config.toml
gain_aug_db = 10
task = "enhancement"
blocks_per_level = 3
attention = true
init = "small_normal"
optimizer = "soap"
beta2 = 0.95
shampoo_beta = 0.95
adamw_lr_other_params = 0.001
weight_decay = 0.1
Rows from block 12 of a small spectrogram enhancement model, named by matrix and row number. Rows with one number belong to one channel. Each number is 128 + 24 x the weight over its row's rms, rounded and kept within 0 to 255. All counts start at 0. Numbers have three digits each.
After each channel's rows are labels from the 100 clips, of 14976, where the channel reaches its highest value: "peak on" is the class under the peak. Only what is clearly more common there than usual is listed. The data: two synthetic voices taking turns or overlapping, over music, noise or silence.
# convs1: first pointwise conv (model.decb.0.2.convs.1.weight, 192x192x1x1), inputs 64-127
# convs3: second pointwise conv (model.decb.0.2.convs.3.weight, 192x192x1x1, transposed), outputs 64-127

convs1.169:114097143083135129124088106116164139091160097156086114136137107108088168146109100177119096104187146137102123160107117166124125182122106109125116072100129164147101154126120091113149122118108134
convs3.169:132093129122108084126129140146111123148149119137138131168136144169146133151097135176136137119154153112130140140119153131126165116187121113113128114125121124172082148127152088158160128126119087
peak on: no speech

convs1.44:128153121128142145129145127118139114115094138153138096096140059121168151121130158136115123173102128148115130147127068093130167146119136124106133122121138110128164098150138101123091140142129133
convs3.44:127149112113139160129144156135132119142167142124140149127153145127141132129129135129138161091015111131137130132121117123129125096120203135142148116146131143122104070159174186126155162140150137
peak on: no speech

convs1.114:130118092122139121100132173116121148140127135143119136114155129144111119137125066111114176137108147092130102218138106118110109134140108173136145147096136094135130163129128121131195093122137164
convs3.114:113173137152099157101120129181135110132130074162088175129088131129122072131133105093103161093111139102154125118108131075115111110173106127153176121119135124129106066154162090147111097129105118
peak on: two voices

convs1.146:123123102120135162141101137147138120078169078153137116116140119147120137154145120136154119131113094139173146115130124140113110136176105116138104150080129200132118108156104134115084122112164145
convs3.146:159150140121129162105065105106099123086130136145144086112153142123134113144096115114092108111198103117146139174150140111112119111135129098115127102153100137128130055150129128140156144133141158
peak on: low voice

convs1.15:121108175162149134150152172095158125137153148142140164137124117110077124188127122122126124126082144126151154181161108120110148135113143138196092117121132093139133108151133103128095112100169150
convs3.15:123121089125147134157133150111135173151117152145144092120120110169115121145127145123150112106069121105143147128127151134129148126145063120136140146105135119115144135139106143114139131170138150
peak on: deep voice

convs1.97:118118126153169172095124183167104121138140083148127116122138132151169117102172109133119169171129140112154120116125154110116067126114138179122074148112139064126101093135146157138123118124109149
convs3.97:078113144151130085140101073145153096096125134134113142104157175121143146109142098133126089132128163128155120163120171167158114111121155109152130128119132103147138079126118111143109174140128114
peak on: deep voice

convs1.63:114132090134134136117122129160129185152116095118106104141110116139129121160163120131156148137117108158147105082121145073117123142151128143137152088154128099137158170094128122135132115110119122
convs3.63:103131141122145118141113128117119178134134109130153106114110103120135136119129121143116117126097125070109101154102103119150113176128077165108132106140092144162083127107081123126093154115170113
peak on: high voice

convs1.21:117177114133081133133126173140109116146168110126135150059127098078094091140178117103144138116154124138139129140174146094117098110087116133178117115155104121116133131152143136183155151108108163
convs3.21:130167154113108105129129153108124135118161136121137129108093124121123128126080090167130102163164127141123111144154173131147121109105066128134124129150150136101112249137139135117127113129138122
peak on: deep voice

convs1.86:150117091086160111116123124158147171132121118129126111155127105141150145107137128138145160132125129139146091105104127127129130123112153115131136120135134120130107127138090149185138125157142131
convs3.86:142153063086137118136138157153137131105126112182152109166102099122170095121100093097160117137128133106174153104135087123131116148131130126131115146115148133165094087141116130110111128194117135
peak on: no speech

convs1.16:157106102074128117117036125124125120127138126115065140098085138143098122140126149152161128156117128134111164133111142124151128104152156106103130120096150099155156121143114120130143135127132148
convs3.16:116120150158114106092120129167104138135131129134120131156124129146163134135093094158110132138000126112134137088128104131154158111121208126114133086113157174117108157163147138144131148148142092
peak on: no speech

convs1.180:143185151128129125153149093090134121136119099129132144094170162133146113112150156138115106137137108114134125123135112119177121145118132083105094138146119152119144159125126155118141124157105155
convs3.180:107144115149125161142150109151143142137158093131129111155136112141126142138120165126140144149049115122104136149100143159142104136111177140146110094120108143145132036137144121154150139130139149
peak on: no speech

convs1.182:094139129114151094107132157126111181161102119145166137135120146137129127138101149126179121112126132140088103089171120137189144087136068108126150127144106121140128150134160120155133151192131147
convs3.182:109091098110108137097131133137131106156133123128138122105118111097143158106129122157177090106142120104140091138142147094116110159141077123120125112125125107137122133160158128115151138150132138
peak on: no speech

convs1.145:106124126136154120128155133093120124123118131137101123133110104161135169114143099185129115117102143153158127116117138121105074089123151158101155131118113114132132140135097149104115153104124143
convs3.145:140146148103173073112110128113123108173094131095160096118160155142100146143120133131147100100131127143111122117164109111115066140127106079117125122161097106101112178140134141099124136137106132
peak on: deep voice

convs1.181:122103104153155123135149145159137129122113141150081070163136142126170131182124130078061113103112135152151119133148134096129149103129107190112119178115137134135104143172154112138094080110177161
convs3.181:162157153117083116121194145134127159137122106114146115137158149122115121139148126083155127130170101143131118103141092120109115114118126118080141163137114156130143180150114169134096116140110147
peak on: child-like voice

convs1.9:142124166138162150173129119158122134149188141147082146139180131115149146142125145129100146110108140116160140117139178105169129130141154106137102158123087140103106149170080142122143180088131190
convs3.9:109149151117117085125144125141100071122093155128126120096121114114126141102086114171089087108120118133106113117118066137140141134133064143129119145119116121107097255147130145117096135145130138
peak on: no speech

convs1.153:119136124140144110124118081120129120116132124147120115102095146138157132109080100090110119114149107137131147120125144140108140120168093168151125117122168106106172117155131145143126153136133115
convs3.153:157154128107130102119156122103114123171127141129137098122108147161129140146138151131142123144167132112141121102151143116150134115147124154083118127130180146084128123150122088107143141135110120
peak on: high voice

convs1.110:100138145127090157101117067130137153104141139165146115113155117101100109169167154135157107146126075135159128088135152107142172116127124139169068100136099109130136145124122127171131129123138135
convs3.110:136151119115121115165139162105102146134106144157133095156140096142133122151109151136114086129074143130086148129130128117121145135138088106115116115094114124127080148081139117112164106124097143
peak on: low voice

convs1.48:120137092095157176139068121141116116119141140099144171087168110115088139081194151116142112154107159152130124110111130125144100150136136161108116096122115154116132124144149102115131140161191140
convs3.48:105153119133134131132082054098119106135117129111118150125157110106104177124125113101147112114111131097137133159133109121156123129153149115125109126148101145174092080148133147131125140137111128
peak on: high voice

convs1.121:161117129063127097128177106141157145117127136127102097143145126126076164138137124116089119100149153093141104124214123112132129155138136129125114145124121180070105177123109154059142119139120121
convs3.121:159133117107119127091126110143148114160120152179166112110120136148145152098133166128155103136249114102129130108131170136094121106125041131104123116136155164128125006113133159121114078127145136
peak on: no speech

convs1.55:061153139157145093102142116109179145083132128150116074152120070095146075159142134124113123124151150131141115118135117129161135131108127104125108129151165130116129137156157144108088093136113154
convs3.55:119147135145131128145104123161148141144139120148143134139132163179146151120157164103136149124169149136145115139113141154145139099142145114147113148142109133135148182126159130173127146138147159
peak on: no speech

convs1.32:098104155153080093127139187136118084123111139104122156148121136137120151133121153131092134121118123136173127150104137155122094119165076157103101109145138076124135133128104127163135083139098092
convs3.32:157137103124110141157101146100143162161073126115123076156128129090121115139123088142151088111068107141103168135137119126105109162135162136116113115158134115094097074126145130133113135102129138
peak on: no speech

convs1.51:161133095093129125125149150129183140144110152143097150147115111169047117090094116122098139141115137137161134121128135114140143149108111100088114097094101072120130148131113163159154182133132155
convs3.51:134131142105117146099120119124126093132115114102124210115143162091106132114121125115105124163158094115082113101132113154111119091124179174111147080098141121144132099149130159118112093134108143
peak on: child-like voice

convs1.102:137098102149110103086134121163148139161123140116124140130141163122100132067122122136090116120095114158135102169133136120095082096088092150084135105139137111154175129129089139142149122116184110
convs3.102:139090108109138177151118084117099128144130159135127110135129137147132079134150147111145121141118102085113087084136153121131138101116107142141123139147109128144119166153128107158117135174169124
peak on: low voice

convs1.80:111106097143112145120145113076115113149099118128153119119151083141066138115135130148162111126156103160119148138151129133138134130096131106089112171138114089126110124143153131094127144107089104
convs3.80:125105128133127151164146097109124104147171122115112146131120171142123174099163114153110135107118148120114122139145131175152160105127151119154140147121148126153146092105134155121106136154127121
peak on: low voice

convs1.115:112146120115129144137108099111139110118125124155214137137118137117085098166116155110164137126094055147153119064128145124107167133129101149124074126117129151129150110128104105171126144134140162
convs3.115:093133134149118107095130113108118162146152124089113085081105119127140122130128127137113121137081135109070121093088104140106074130121097100144143136142086117148101081140096110111112105126135118
peak on: high voice

convs1.88:123090147121148148081103130140171154127139118126131136141153200144130127109131143122112118149172147132127117097122122077188174107106137113116118121105116133150107124098129142127170146153129147
convs3.88:134129138101127096153112086117103124103140152098120145119133131132169108130131142172128148161153141141099109140142135155134165100155129145108156141107124136106127255142102108140121140136121139
peak on: child-like voice

convs1.85:110123145152143164143152117151153136105159105121120139139130129106159129109164116174104140172119132134112149175120143103113155079121166134105104158130140098157126128175118096090149162095108170
convs3.85:141124140113111124130117160114124139137113162121051163091093102084112114126129149124141121064136129142153102126109112130095148133114142182063112119158167139092119194143110060098123160086144152
peak on: deep voice

convs1.57:081139082123113122110137124133132145112137112132171131103153093132129138092128122146167191138104116125125145149164116122113136137127105128105139119160146114146154149158121113133148149099133128
convs3.57:130129139127113101127120142133115136128127112150107111100124135131129128143145143108087116130125125167125135116144112123134132090091200099108119145122111162129144096129156103136115141120134107
peak on: child-like voice; high voice

convs1.143:179124097126092123145096122070124116159112099131091129132115131145142088176107117100165168121077161161093158114122050145102110110131081155103117121140126149109116155160135118166088182122129136
convs3.143:163151111124109154125096118140135143141152134162088138140139131157134145124114120116130129142055117114149129146117138132120140119126236092121142131131163170120158043155182126125159121097133111
peak on: no speech

convs1.11:156121116080145127139170117140195137123084117133106117134155114101137112114107139109135140119118105167121076116065135122115131112118155124102055159109110159117139129151101118140117109113142189
convs3.11:134109155156155161114153123115112080122136125071104142144142141118132113147108167147100141095008095144139125146131097158158129094126243085110137132129165148128124155145092154119115147151131138
peak on: no speech

convs1.116:100113121143098109111127115154130126159149165133106134129118153162120177162138142149113153081104106121123137109115151133164150118111165105132151159129097112098147141167093171093131124158133120
convs3.116:132142138087098125114093110111117110161115146132121098085153133099124132160140146164156151136131162143098158145084183135115125090087120158126152151135089117123183141147158130113120092075139124
peak on: no speech

convs1.82:185121067129132108145131088167124126122109130132144106098115121106118156113132152108108165119125028138111132085137109126113134131127160118108086125162100120137154152134132118127128109153129158
convs3.82:146164152135146099165125126124123137131138121153177131107125144116138141140107118126121118128080149119125174139087135149146133120155100127158145125123130140125121158108124110126144120128095122
peak on: low voice; deep voice

convs1.37:136126149109159125153155125128159087100162129129081123114106137067158180105131100123068080128097172098124142123137122097138136123128113110141148123119150103134115136135141143156130162142122127
convs3.37:124171137121102126136130134128169095106124155166142139140112095091109088139147119147097115123130142129115127135093125115151128104106118157140194115115149128070157150068129117135126134102087129
peak on: deep voice

convs1.151:134128144130110122169126162145128130146116108142138131168157148145123135148152186118120109117131153165160126104161129076125144128127145122142175026092099117110156162134111143155142134087096126
convs3.151:120102113131118138118156116121153078157116132111152158117148092097147116123125163117159099100115131125108100110132106148158137162159140115119158114111110098140100158124100094078122098105053150
peak on: high voice

convs1.34:141159125154098123095159126134127083123149171166131132128119117149121117146127137117182134134117164119129099124124104128116138110066121131094136089099153177124131089104138149132145115113113138
convs3.34:146119166086119115097117130149133090104085222145143112150119103135138142154143141137111149092176140148138134125099121106130100128136118164114146141161185113122140201143113138140143103143150135
peak on: high voice

convs1.96:142133129134137133111109174120100137127155154175113111137145114125123141129138085150049123175119065131080133179106141124127115112127134122141144096122087131096111128146089119125154109141074140
convs3.96:119112143111123108104123121113111117157144125133121108135119124172166137136106151154109163158082143116104148075108117171131125117137135096161153158096138144139147133110112113135118096139061103
peak on: deep voice; low voice

convs1.112:122108145131174144117155108168088116099155164122120176098132124064109158128108142124099112091122155101177161099150124156123152122127104087155158117167129100099131157142134134136150160108105121
convs3.112:153070148129137138142152153144130142124161193113148141121126126125118130175100102123167132166032096135131144100131176096112087144144107131147128132134143133147095149170140132143111136147123177
peak on: child-like voice

convs1.77:158108147121105104102142105141123143119095140146112108144168139075119170140153156109141102117109116130122167124125075137113113110110119121088099120166094121132137142153123166164109133192118118
convs3.77:128147093106161138132120110130142162105099123142149150166178151110136122126118089135104116094227146104124139140157095139130167135154105173123126133098133142094136114117126127162102114160133114
peak on: child-like voice

convs1.113:119121128142157106099134175140163106157137150125112083124116117162139092149119109121116184080091139131087116150144114110109141141171132165123105093129123094131107140106135178104145124123109153
convs3.113:133149177120125128170102117147132124153131135121121177111103101120150135143133131108137179141099089143120134104133141146141114112071097141095166090107137122137109006109106138150162149143147094
peak on: two voices

convs1.139:148117079128153102174118129137137118104148155127114154128154139136121116103109130124168156122163129107117131145155127161137150162110150114126145132144137111111120115121136079161099134098146128
convs3.139:135155136108117112116128125190119105111108114145154153160114136164113126146099110096126102114222127149126137143123098134169147142121081117118126123137125094116103172136117069144133140095140124
peak on: child-like voice

convs1.171:111103139098137104074104081097117103086112126144142167126132129093115166104128149127099150110128076110109125099083169102140126094109126108139128124117124109122151154172097174078107163103128109
convs3.171:120134094110141116109105148090105085164126135178155115144177126134131145134151175146133138116066172163125138110146098135116093098123187178127099129129103159144117135145133116152123082161117154
peak on: high voice

convs1.108:132101201153163146138135083159137155095126118129102153120164105140116115124091138174130090137114121128131147165129138119125151122119069165097142107109114135137137099143104109147116125111136110
convs3.108:097102132115166121116135103140142109122128145151123124104116140084129122132149132138124140116173124123145125159079076160139176127116099149066142121144129119089165190132107051125139166118150162
peak on: low voice

convs1.150:104109135104175149108086117120125109157129110063121114113173111132139130138156093160143160114113135121129125115133140091086105138120120117152128129131105136143125134142100121065145181097089098
convs3.150:149147120117112112077120103098141175099134113173146139112138121122122139094153176111141102126104150100117150113116101136098145086131141095124105112126129129106144255109108104191106115080123151
peak on: child-like voice

convs1.17:145147126157135104104169134144170102101111147136141152112097142097137117140127127129161122147126143120077087132167142151146116111137155166109132109111146126126140119134110129150104117066169141
convs3.17:137137107159128122140096099109134154138143147183110165132114145129151110146142105130148092136153181104145133100178135113137118138107142135135091146142093117080114172168117072079127106087142089
peak on: high voice; child-like voice

convs1.111:119138135105120111152112104135101127129147105129129122127109115115117149132113114148095125115115127117118155125141174165148149144104200117114151126117154124097079147144128136129131147082148143
convs3.111:124117146125159170128109144141142103135136151111155116162102087123112105134147145104103159116130096173118113124096110124124190137131120162122118096106169143146131080088151103146112140108123138
peak on: high voice

convs1.163:113099195156114119141111150137144147125144163136152157144148117113142143159123126152158115121095145112102141140108132119109193135144120160185128115134158148146130126149130157168134136112147130
convs3.163:130162128108140093167120133122157168132134107128122068122131124119110109143117152093154126134018125107102124146170169118146134148134055133118131098118115140108104135125083128104122140164127145
peak on: high voice

convs1.91:163138131164130126144138150171142155097134111151103138145101114121136183083127132130130119097138134134115139130175132143093139153105155154127138070125139115109086126127121132155134134127131154
convs3.91:127153122127141161125116119148096125130136134160142143165151122165173152147142168128133088141167114144120110102089188160130119133137024138102115117115154137160086068097165135079143089076149149
peak on: no speech

convs1.119:136176097137126157111094144086122129121096123111125143104167139142092140123161121124092120136132144146177140131119108128127100103092094126136137128142178124137146104097122101138133125122095073
convs3.119:140142137113115147141087131117111139149093156133112126127153141100100106168154129160168151091255125135114152161089156124134169150134210140145105111128140101111117124141158151114131120107121168
peak on: no speech

convs1.141:092132120085117124122093105103113178134119143092166125144137134121184150170106095090150116087126111134143086121128143089116135099092142150171138146161152122137175118128114160143094098140116138
convs3.141:122107133116120101101092138081151068137111140148143094111162117140127120136125136132121092078000133123122113090118133101142132129122128153136142115099096135119126130133139109160146130162135117
peak on: deep voice

convs1.5:108116157099174108130095127146162156098153124125111108127115113147113126135128131116114154115128148112114116120162124154136102171147130136140169146122113156143140102128101133119131097144145100
convs3.5:071144129166134143107123074116131140103109152108150105127123098130093150130139160118108146163091063145076146149134135133106095142171193114155084138140132154155103122172137175116162132097111141
peak on: no speech

convs1.188:143132122107100134113108127135162081159140163148092118103121075111137108151119108130159101106085134127158146125075117140101163131121100149107134105100133111113082104155099173196116133095110154
convs3.188:145128137130144112099108120132137133162156104139121150183134113103127115137099108117120112097110096111149121144129138151121093091141052113115154144114129110066132130118120129124133122155126154
peak on: child-like voice

convs1.84:123235074157129135124135139135120122115140102156132105120146153112150123153115117128184131113167157148136126105156115125164134117113133149155146163138183130143129163134172124120148111125122111
convs3.84:145082127122151132146133122130110168124162129096131122133160115122123136149102122120122118122034124125124133121129103139107139155123114142150138132130120122127137047116089140092148117116113123
peak on: no speech

convs1.87:134130153116113127152084184153145084139039168140123156137097111148089129131121143101130144111149144090157103155119123120133148144158150177115100112102136119143128129151135120120171099149143139
convs3.87:137126109138132116092115133130098123138094155121114116141110176148125097133137102134082157157222100149146141085157137096104145116131085119141121137162162131114099088140124110178121103139136108
peak on: no speech

convs1.124:126096130138107145173160153164125132130165125135116104176130104115125112118129124143106125161192086122100146142119133233108142167132104079142121119104129167111109118117158110144125112134088125
convs3.124:084086129088133166152141141149137123097115111113139099132113134152129133139137155129132123128191101099129129132116136136108085151135082163103120116089108114121114097143129111122141165126114117
peak on: no speech

convs1.185:135136114122152113118137134128113109131126199100102178130145150094154103127130144140145133141126143104140166126113112215129106142136161127146121119108076111092127116079129129078169135142107142
convs3.185:122133141149106121122121134130137124116073117123094126114112122116119100136108106105113092153131115105115109118115128101110151127070084115138124094170143127112104255169148105145094149123093144
peak on: no speech